From a checkpoint of a small contrastive audio-text model.
Model: 11.2M parameters, encoder norm batchnorm, text encoder width 384.
Rows from block 13 of the audio encoder of a small contrastive audio-text model, named by matrix and row number. Each number is 128 + 32 x the weight over its row's rms, rounded and kept within 0 to 255. All counts start at 0.
Before each channel's rows are labels from the 100 clips, of 14848, where the channel reaches its highest value: "strongest on" is what is common among them. Only what is clearly more common there than usual is listed. The data: struck, bounced, scraped and rolled objects made by modal synthesis.
# conv: pointwise conv (encoder.blocks.13.conv.weight, 240x240x1x1), inputs 180-209

strongest on: muffled (low-pass); striker: soft; one hit
conv.137 [145 129 186 128 122 125  78 133 135 162 130  65 109 123 186 145 129 144 131 130 111 130 116  68 143 109 123 159 118 140]

strongest on: rolling; rubber-like damping
conv.205 [ 65 118 136 104 103  87 137  90 128 133 122 120  63 124  43 143  55 122 114 121 109  85   5 125 122 124 154 198 167 109]

strongest on: steel-like damping; large; shape: round plate
conv.179 [156 138 157 100 131 131 128 142 117 116 120 123 121 134 128 123 131 130 103 127 110 130 126 147 107  89 146 115 113 191]

strongest on: glass-like damping; repeated hits
conv.140 [127  94 150 134 141 194  89 145  75 140 103 131 143 127 150 112  56 114 120 110  99 125 144 108 186  88 131 129 134 120]

strongest on: ceramic-like damping; medium; thin (high-pass)
conv.32 [128 159 134 106 126 133 118 151 125 136 136  93 106  64  89 126 140  97 115 119 136 107 113 190 112 139 131 129 174 255]

strongest on: medium; one hit
conv.108 [132 194 103 128 121 128 101 136  63 127 125 131 128 134 129 202 153 171 125   0 136 175 111 130 129  97  88  83 131 127]

strongest on: thin (high-pass); repeated hits
conv.99 [128 117 115 160 140 123  69 129  58 138 129 121 131 129 132 120 125 151  73 128 130 149 136 218 131 131 108 132 130 113]

strongest on: one hit; small
conv.90 [129 133 134  82 132 138 130 145 124 129 109 187  87   0 129 127 108 130 129 140 130 134 249 140  63 139  91 133  70 130]

strongest on: one hit; round plate
conv.29 [147 125 110 114 154 109  98 126 148  85 124 136 125 128 129 149 111 218 117 171 119 116 152 168 140  81  86  98 128 137]

strongest on: rolling; striker: hard; reverberation; text has "room"
conv.153 [ 67 118 134 131 206 123 123 129 166 133 136 159 129 116 106 114 114 137 134 144  99 119  74 122 141 129 121 146 168  96]

strongest on: steel-like damping; size: large; clipping; text has "clipped"
conv.162 [141 129 137 160 128 171 164 126 119 128 131 115 110 173 132 112 244 109  73 150 125 135 117 126 126 137 140  57  97 147]

strongest on: small; clamped rod
conv.119 [128 255 133 121  56 149 130 126 141 131 128 132 128 119 129 137 124 115 116 172 129  86 130 135 164 157  68 138 104 119]

strongest on: one hit; round plate
conv.154 [131  83 166 110 121 131 168 100 129 128 118 123 125 133 126 136 147 129  95 109 126 130 127 129 137 100  88 132 132 109]

strongest on: membrane
conv.185 [137 120 124  92 123 113 137 147  65  79  80 190 113 138 202 120 132 136 255 130 154 124  97 119 114 162 149  95 151 174]

strongest on: ring; medium
conv.5 [139  89 135 120 185 130 129 117 126 132 134 153 142 127 128 131 136 132 122 123 104 128 128 175 171 130  71 147 124 131]

strongest on: rubber-like damping; scraping
conv.109 [141 142 125 129 132  65 127  74 136 129 138 118 172 229 131  72 125 198 128 113 132 110 114 128 203 133 100 123  89  86]

strongest on: hard striker; clipping; text has "clipped"
conv.166 [121 184 103 115 228 117   0 112 130 119 129 128 129 128 119 102 117 137 123  84 114 140 113  86 146 148 126 101  48 175]

strongest on: membrane; small; one hit
conv.141 [137 139 115  98  69 107  87 113 100 157 129 137 126 129 159 120 155 129  99 106 107 128 124 113 183 128 211 140 129 102]

strongest on: quiet level; large; thin (high-pass)
conv.76 [130 139 142 127 129 121 157 129 129 127 127 118 132 125 123 112 125 119 118 128 127 132 130 255 136 129 132 118 128 171]

strongest on: round plate; wood-like damping
conv.160 [132 255 113 130 172 113 114 144  90 138 130 128 138 129 170 171 127 114 124  87 115  80 113 150 136  94  73 139 126 169]

strongest on: ceramic-like damping; medium
conv.209 [129 121 108 136 120 165 129  98 153 169 126 133 112 147 143 194 112 131 148 137 128 110 116 110 198 115 150 132 138 118]

strongest on: thin (high-pass); one hit
conv.235 [124 134 136 163 153 123 129 128 134 121 108 125 123 125 107  99 125 138 122 131 139 138 118 165  52  88 112  95 127 138]

strongest on: membrane; scraping; string
conv.1 [127  83 133 162 126 255 135 114  95 156 132 124 127 129 211 153 157 131  96  72  71  95 130 123 131 124 107 111 147 155]

strongest on: steel-like damping; scraping
conv.232 [169 123 142 111 126 141 127  92 125 113 114 116 127 148 168  64 188 129 124  99 168 128 145 163 124 158 145 142 134 123]

strongest on: white noise; glass-like damping
conv.196 [177 129 129 139 133 123 122 117 133 137 117 132  93 126 128 137 124 115 127 140 255 123 112 116 136 113 141 128 124 131]

strongest on: thin (high-pass); one hit
conv.167 [157 153 155 125 133 109 128 157 128 113 130 125  91 130 129 119 124 121 111 152 119 126 115 112 114  79 125 131 111 109]

strongest on: muffled (low-pass); striker: soft
conv.97 [ 82 138 192 146 192 130 132  88  83 119  76 154 115 128 117 155 129 111  73 108  88 124 115 127 129 116 131 192 127 153]

strongest on: striker: hard; clipping; text has "clipped"; mains hum
conv.26 [158 125 139 124 212 124 126 113  78 208 110 129 148 134  95 142 164 131 124 129 126 129 112 117 128 129 120 115 103 130]

strongest on: striker: soft; rolling; membrane
conv.61 [142 113 119 128 143 110 125 120 125 121 122  15  90 120 138  70 112 128 132 108 127 149 128 132 115 130 129  60  44 144]

strongest on: clipping; text has "clipped"; scraping
conv.234 [121 128 130 127 127 147  48 100 133 112 101 124 141  97 121 132  36 130 125 127 248 132 109 132 153  79 132 127 104 122]

strongest on: muffled (low-pass)
conv.164 [127 115 158 129 120 128 130 158 154 120 130 175 121 128 156 122 129 115 133 133 165 100 131 170 122 145 150 149 133  88]

strongest on: glass-like damping; one hit
conv.126 [125 128 119 128 119 109 103 131  82 130 125 255 103 150 129 127 137 139 128 133 125 145 125 157 140 123 131 130 179 143]

strongest on: thin (high-pass); hard striker
conv.75 [128 143 249 106 126  79 102 141  29 136 140 130 156 130 104 143 101 153 130  20 111 179 125 136 129 140 137 126 126 120]

strongest on: clipping; text has "clipped"; one hit
conv.191 [141  90 152 131 114 121 119 137 116 128 153 109 134 121 126 121 163 139 124 117 101 130 129 118  84 123 143 206 121 136]

strongest on: round plate
conv.82 [147 255  78 135 206 122 129 130  91 129 125 134 132 115 143 148 115  82 168  74 139  74 122 122 134 130 124 136 126 123]

strongest on: bar; square plate
conv.34 [126  66 180 128 148 127  91 121 105 129 125 116 120 124 129 124 122 141 129 139 130 116 125 128 179 149 121 129 119  69]

strongest on: closed tube; striker: soft
conv.63 [140 103  53 125 104 105 129 132 110 132 124 135 130 126 136 138 129 127 155 128 135 123 129 138 127  67 156 129 132 110]

strongest on: thin (high-pass); action: one hit; mains hum
conv.80 [131 182 145 131 123 109 127  79 127 126  87 129 143 106  84 138 107  96 129 100 160 141 130 137 147 115 127 162 109 122]

strongest on: rumble; clipping; text has "clipped"; mains hum
conv.131 [120 139  45 105 141 131 141 128 224  44 117 127  83 126  93 129 198 122 124 104 129  88 107 123 154 124  99 180 129  87]

strongest on: ring; one hit
conv.91 [143  61  48 118 138 130 126 133 128 133  73 128 128 125 142 127 116 129 140  90  83 186 134 112 140 109 116 121 130 113]

strongest on: large; bar; ring
conv.173 [151 122 108 130 113 192 141 128 137  99 130 126 123 179 186  94 121  93 165  98  95 126 140 131 157  59 174 117 127 120]

strongest on: bouncing; striker: soft
conv.182 [147 128 106 122  56  93 113 132  74 121 150 127 115 131 123 175 138 121 124 124 117  64 110 120  53 104 129 126 118 129]

strongest on: white noise
conv.161 [132 147 123 140  89 149 154 132 153 126 124  88 119 136 124 141 131 128 147 126 115  22 131 115 169 138 213 133 125 128]

strongest on: steel-like damping; repeated hits
conv.168 [161 133  98 126 129 132 141 134 161 128 133 135 106  83 107   0 147  91 129 133 130 127 104 154  92 142 132 116 145 164]

strongest on: rumble; wood-like damping; pink noise
conv.64 [170  87 122 118 133 125 112 129 176 128 100 126 159 115 128 114 126 123 131 123 101 119 140 128  88 119 112 122 240 138]

strongest on: scraping; muffled (low-pass); text has "noise"; rumble
conv.30 [123 128 134 123 130  72 180 140 123 131 107 126 136 115 126  55  46  65 125 144  89 129  68 157  90 116 188 108 187 126]

strongest on: one hit; wood-like damping
conv.229 [103 123 118  70 133 138 151 132  91 130  85 134 255 104 159 157 113 133 110 113 118 102 197 151 201  94 150 126  72  73]

strongest on: text has "plate"; one hit; clipping; text has "clipped"
conv.114 [106 130 127 129 121 126 176 127 107 123 127 125 126 107 127 108 130 117 104 127 153 132 127 123 122 127 126 108 129 140]

strongest on: bar; one hit
conv.171 [159 130 121  75  79 128 154 107 136 134 129 134 128 128 128 158 161 135 130 145 131 181 128 137 125 133 255 139 129 130]

strongest on: ceramic-like damping; repeated hits
conv.24 [ 64 135 143 232 103 130 152 245 123 127 139 157 124 129 140 246 130  58  99 132 127 141 128 137 102 151 147 174 154 151]

strongest on: closed tube; string
conv.38 [141 195  60 128 134  72 155 116 113 141 133 132 128 131 143 129 127 125 121 151 126  47 127 130 126 153  78 137 126 139]

strongest on: wood-like damping; one hit
conv.136 [122 149 165 130 109 118 144 155 134 149  70 193 130 177 105 101  93 196  96 125 183 131 186 108 131 152 119 113  80 121]

strongest on: repeated hits; wood-like damping
conv.15 [ 91 137 128 148 114 104 136 138 152 121 127 138  15 158 116  74 126 125 127 129 141  70 157 122 129 114 130 131  69 143]

strongest on: rubber-like damping
conv.195 [220 128 141  82 128  81 124  89 127 130 131 117  96  98 159 147 133 234 128 131  91 134 136 152 220 137 125 174 100  83]

strongest on: rolling; striker: soft; membrane
conv.203 [137 131 132 123 113 111 125  60 138 131 128 104 126  89 159 133 104 105 193 117 142 138 122 130 248  53 124 139 112  91]

strongest on: clipping; text has "clipped"; rolling; scraping
conv.67 [148 143 113 128 174 126 125 132  99 128 111 106 101 129 181 118 131 155 136 128 114  91 117 131 134 127 129 247 119 129]

strongest on: one hit; membrane
conv.165 [118 147 107 123 137  91 119  95 128 126 187 127 116 124 128  97 126  90 151  85 132 133 102  21 126 132 175 121 116 164]

strongest on: steel-like damping; striker: soft
conv.183 [121 129 136 138 127  62 101 124 127  65 137 173 140 126 131  47 173 200 128 102 121 105 130 117 123  71 102  99  98 110]

strongest on: scraping; closed tube
conv.49 [128 155 131 105 136  39 156  84 108 123 143 136  89 121 148 100 145 129 145  89 197 110 133 135 207 122 175 141 130 220]

strongest on: scraping; round plate
conv.200 [ 20 129 130 176 127 221 169 122 111 100 142  70 114 232 105 116  99  94 133 119 229 112  52 145  72 128 139 104 180 143]

strongest on: reverberation; text has "reverberant"; one hit
conv.221 [147 128 121 125 136 127 127  35 129 130 204  80 132 140 138 102 161 139 117 119  35 129 130 136 177 149 127  93 145 136]

strongest on: hard striker; square plate
conv.146 [132 166 101 182  63 130 128 128 121 133 108 153 125 121  41 128 128 123   3 127  57 168 103 184  91 185  42 128 149 131]

strongest on: scraping; action: rolling; pink noise
conv.46 [149 129 113  59 125 152 133 109 123 130 128 147 154 130 115  89 127  99 125 113 128 178 127 128  78 126 126 255 118  95]

strongest on: bouncing; glass-like damping; shape: membrane
conv.18 [132 129 129 125 123 109 135 119 128 125 132 166 119 123 128 131 134 126 118 140 140 155 117 126  29 124 135  57 182 133]

strongest on: reverberation; text has "room"; text has "reverberant"; rubber-like damping
conv.194 [129 102 135 139 129 181 124 116 105 125 130 144 198 232 131 103 126  76  73  81 125 130 130 112 119 129 127 143 127   8]

strongest on: reverberation; text has "room"; text has "reverberant"; one hit
conv.151 [131 127 137 128 129  58 150 170 122 128 130 156  88 245 255 132 159 136 126 158  55 135 136 130 129 148 126 123 131 206]

strongest on: rumble; clipping; text has "clipped"; mains hum
conv.85 [186 137 205 170 117 112 138 125 124 128 164 139 182 121 130 128 153 148 126 112 130 158 129  99 129  98  90 130 134  93]

strongest on: glass-like damping; membrane
conv.10 [120 154 188   0 120 133 125 100 151 114  95 201  90 114 120 140 128 146 114 143 127 134 127 127 128 201 104 163 139 114]

strongest on: muffled (low-pass); closed tube
conv.150 [149  83 162 126 103 128  97 181 128 127 130 179 127 136 162 159 131 129 121 149 111  82 131 114 137  75 155 168 109  32]

strongest on: mains hum
conv.4 [135 133 110 139 124 151 156  28 144 255 149 154 123 129 175 200 133 116  75 152  90 135  59  74 154 113 102 162 170 130]

strongest on: repeated hits; ceramic-like damping
conv.206 [121 132 123 117 123 241 144 130 126 136 125 139 125 126 127 129 130 145 134 123 118 127 126 133  71 138 134  99 116 131]

strongest on: scraping; muffled (low-pass)
conv.118 [ 53 131 132 122 124 123 129 111 125 142 116 104 130 121 167 128 131 127 160 125 139 150 119 141 147 106 123 130 118 110]

strongest on: clipping; text has "clipped"; closed tube
conv.219 [124  58 206 131 179 120  63 113 144 116 124 126 102 126 135 167 108 175  91 193 158  62 105 105 135  71 128 161 135 185]

strongest on: rubber-like damping; one hit
conv.16 [130 103 142 131 133 124 160  79 118 126 189 255 112 157 176 126 157 163 136 170 142 223 222 153 140 122 130 186  14 110]

strongest on: repeated hits; pink noise
conv.134 [130 127 125 137 126 164 113 130 202 125 138 255 255 133 104 110 147 128 124 126 207 126 173 118 177 128 131 188  77  94]

strongest on: clipping; text has "clipped"; string; ceramic-like damping
conv.52 [129 123 136 174 133 127  70 136 147 119 115 115 153 185 102 104 166 184 252 129 117 135  41 136  95 100 130 151  90 119]

strongest on: repeated hits; square plate
conv.128 [134 113 140 105 132 132 108 126 101  62 127 121 126 109  46 112 133 126 112 153 150 118 131 130  16 115 131  98 143 138]

strongest on: white noise; clipping; text has "clipped"
conv.174 [124 125  39 107 116 128  70 148  87 121  82 107 142 111 199 130 117 126 109 123 214 150 128 151 190 146 106 114 254 113]

strongest on: hard striker; medium; shape: string
conv.116 [ 88 117 114 128  69 123 124 145 135 132  87 128 139 145 130  96 111 131 123  79 111 168 151 111 117 152 133  80 130 163]

strongest on: square plate; one hit
conv.27 [120 105 134  71 152 121 133 105 130 147 119 125 105 137  98 138 133 128 161 137 127 137 128 132 144 180 207 156 130 123]

strongest on: rumble; mains hum; clipping; text has "clipped"
conv.71 [131 132 110 130 106 109 134 127 255 125 125 118 127 128 130 131 231  77 122 130 178 148 128 125 134  76  88 116  95 134]

strongest on: large; bar; one hit
conv.125 [142 101 104 161 124 128 123 134 104 124 128 129 140 128 131 124 127 106 125  61 128 111 124 102 127 103 152 125 131 131]

strongest on: membrane; size: small; square plate
conv.43 [132 119 124 105 126 123 132 159 131 127 139  91 129 118 120  79 142 125 120 100 135 215 127 109 136  78  89 133 122 123]

strongest on: glass-like damping; scraping
conv.47 [198 133 102 128 113  48 167 134 135 117 122 155 133 106 165 136 128 125  98 128 113  48 137 138 133  53  67 136 116 131]

strongest on: large; one hit
conv.152 [139  42  74 113  89 105  96 124 118 130 116 128 137 126 128 127 124 139 126  90 100 128 119 129 135 124 106 133 127 136]

strongest on: square plate; large
conv.139 [148 218 125 131 108 112 138 125 111 154 132 141 136 133 128 122 137 133 112 137 128  99 125  99 113 107  16 130 128 116]

strongest on: rubber-like damping; reverberation; text has "reverberant"; text has "room"
conv.207 [ 56 134  49 146 132  79 143 132 144 123 143 123 132 236 126  71 128 126 121 109 138 143  40 127 138 163 130 123 110 115]

strongest on: round plate
conv.177 [128 255 122 149 107  71  72 134 100 106 113 133 126 129 123 122 121 159 135 131 112  89 122 198 131 113 140 140 134 142]

strongest on: large; muffled (low-pass)
conv.188 [127  94 127 108 130  69 185 128 133 143 129 178 152 131 131 125 123 102   0 130 153 226 131 129 200 130 132 138 119  70]

strongest on: scraping; thin (high-pass)
conv.225 [ 73 133  47 121 125 136 135 128  70  73 150 141 125 141 129 121  80 128   0 122 199 174 142 162 163 159 113 126 125  91]

strongest on: white noise; muffled (low-pass); pink noise
conv.11 [125 132 142 127 122 134 119 125 131  50 126 145 106 119 163 135 117 143 105 113 126 123 132  83 101 226 124 135 126 138]

strongest on: plastic-like damping; repeated hits
conv.217 [124 120 148 118 123 104 120 227 126 114 117 118 127 119 128 130  93 169 193 134 121 154 109 123  65 144 127 115 127 150]

strongest on: reverberation; text has "room"; text has "reverberant"; one hit
conv.148 [115 127 122 127 126  95 162 129 126 127 216 223 123  92 128 126 154 124 124 128  86 154 116 108 153 120 125 129 116 127]

strongest on: steel-like damping; shape: membrane; clipping; text has "clipped"
conv.107 [177 130 120  68 129  37  63 144 132 133 127  75 130 111  94 127 128 128 130 119 132 106 126 127 118 125 113 136 127 127]

strongest on: scraping; wood-like damping; shape: ring
conv.31 [129 194 148 136  95 135 161 146 102 103 130  94 140 123 130 134 131 171 128 115 132 125 173 124 103 139 141 127  82 126]

strongest on: thin (high-pass); one hit
conv.159 [128 138 124  98  91  81 128 130  74 143 131 128 132 115  31 137  97 120 125 130 136 104 128 172 129 212 186 129 155  85]

strongest on: one hit; rubber-like damping
conv.178 [170 129 136 122 127 125 126 119 113 139 134 158 169 167 164 123 137 130 113  88 114 121 128  98 135 103 100 180 103 120]

strongest on: medium; round plate
conv.189 [142 255  19 130 128 104 132 113 122 134 121 129 121 123 128 102 134 129 125 109 128  86 119 121 124 114 255 145 110 130]

strongest on: small; membrane; plastic-like damping
conv.0 [122 127 198 134  88 120 118 123 130 132 127 141 130 126 120 242 126 134 128  71 159 146 124 157 141 139  97 139 131 118]

strongest on: square plate; one hit
conv.192 [150  33 144 126  82 127 154 128 190 136  96 126 115 120 103 128 122 127 119 125 155 137 108 170 126 101 207 169  96 134]

strongest on: action: one hit; wood-like damping; clipping; text has "clipped"
conv.181 [134 129 118 151 126 128 153 170 121 129 103 132 221 122  93 131 126 104  66 118 125 139 131 132  90 115 115 255 132 125]

strongest on: rolling
conv.17 [ 70 132 125 128 182 134 125  84 117 121 177 151  58 131  46 128 120 124 131 120 124 117  15 128 125  92 140 155 141 124]

strongest on: clipping; text has "clipped"
conv.20 [122 129 240 128 130 127  22 143 121 130 118  51 128  97  99 151 124 127 136 156  83 114 113 133  97  75 172 146 138 138]

strongest on: large; closed tube
conv.45 [128 126 178 131 138  68 109 110 110 127 125 130 128 132 160 132 132 136 200 127 135 117 134 127 112 142 127 129 158 110]

strongest on: white noise; clipping; text has "clipped"
conv.89 [122 126  69 128 125 125 122 116 107 107 115 130 100 141 131 128 121 100 160 123 225 104 129 137 138 226 134 122 125 127]

strongest on: muffled (low-pass)
conv.208 [119 122 104 136 131 128 134 146 138 115  84 121 140 125 133  74 131 103 180 123 175 126 120 154 147 153 100  17 178  68]

strongest on: wood-like damping; one hit
conv.227 [102 129 136 255 112 118 114  51 134 130 129 108 130  98 125 162 120 127  74 133 145  55 141 123  78  78 131 166 109 124]

strongest on: medium; square plate
conv.58 [129 129  20 127  92 122  72 179 111  84 118 163 117 120 110  82 126 127 136 113 121 128 120 197 148 121 255 166 133 114]

strongest on: membrane; one hit
conv.199 [118  52 110 145 165 129 101 134  99 133 130 142 125 130 195 125 126 125  46 144 147 122 125 127 128 118 129 125 123 130]

strongest on: mains hum
conv.215 [112 121 129 110 126 107 112 134 145 255 103 137 132 192 114 128 118 110 119 128 131 140 133 176 132 197 128 155  97 126]

strongest on: string; reverberation; text has "room"; text has "reverberant"
conv.213 [137 115  97 132 133 146 128 139 160 131 102 170 137 171 102 132 127 165 114 112 127 120 128  56 144  71  99 137 128  96]

strongest on: striker: soft; clamped rod
conv.157 [135 129 154 169 128 189  79 132 229 137  87 116 130 144  97 131  65  89 138 175 125  77 118 128 134 107 144 229 119 138]

strongest on: plastic-like damping; one hit
conv.163 [255 134 150 119 130 127 150 131 127 126 127 128 127  31 126  54 110 131 100 128 125 128 139 133 181 132 131 129 113 137]

strongest on: muffled (low-pass); one hit; thin (high-pass)
conv.110 [126 127 129 127 128 119  85 127 115 133 154 122 121 129 194  78 103 131  54 198 120 127 128 185 126 171  83 129  92  52]

strongest on: mains hum
conv.66 [128 126 103 142 134 105  71 141 255 127 133 130 129 131 120 106 135 121 122  99  77 117 130 111 146  72  33 159 136  94]

strongest on: mains hum; material: plastic; muffled (low-pass)
conv.106 [128 123 165 130 131 128 133 116  98 202 149 126 235 130 233 108 132 155 112 132 129 116 127  73 127 125 119 131 136 101]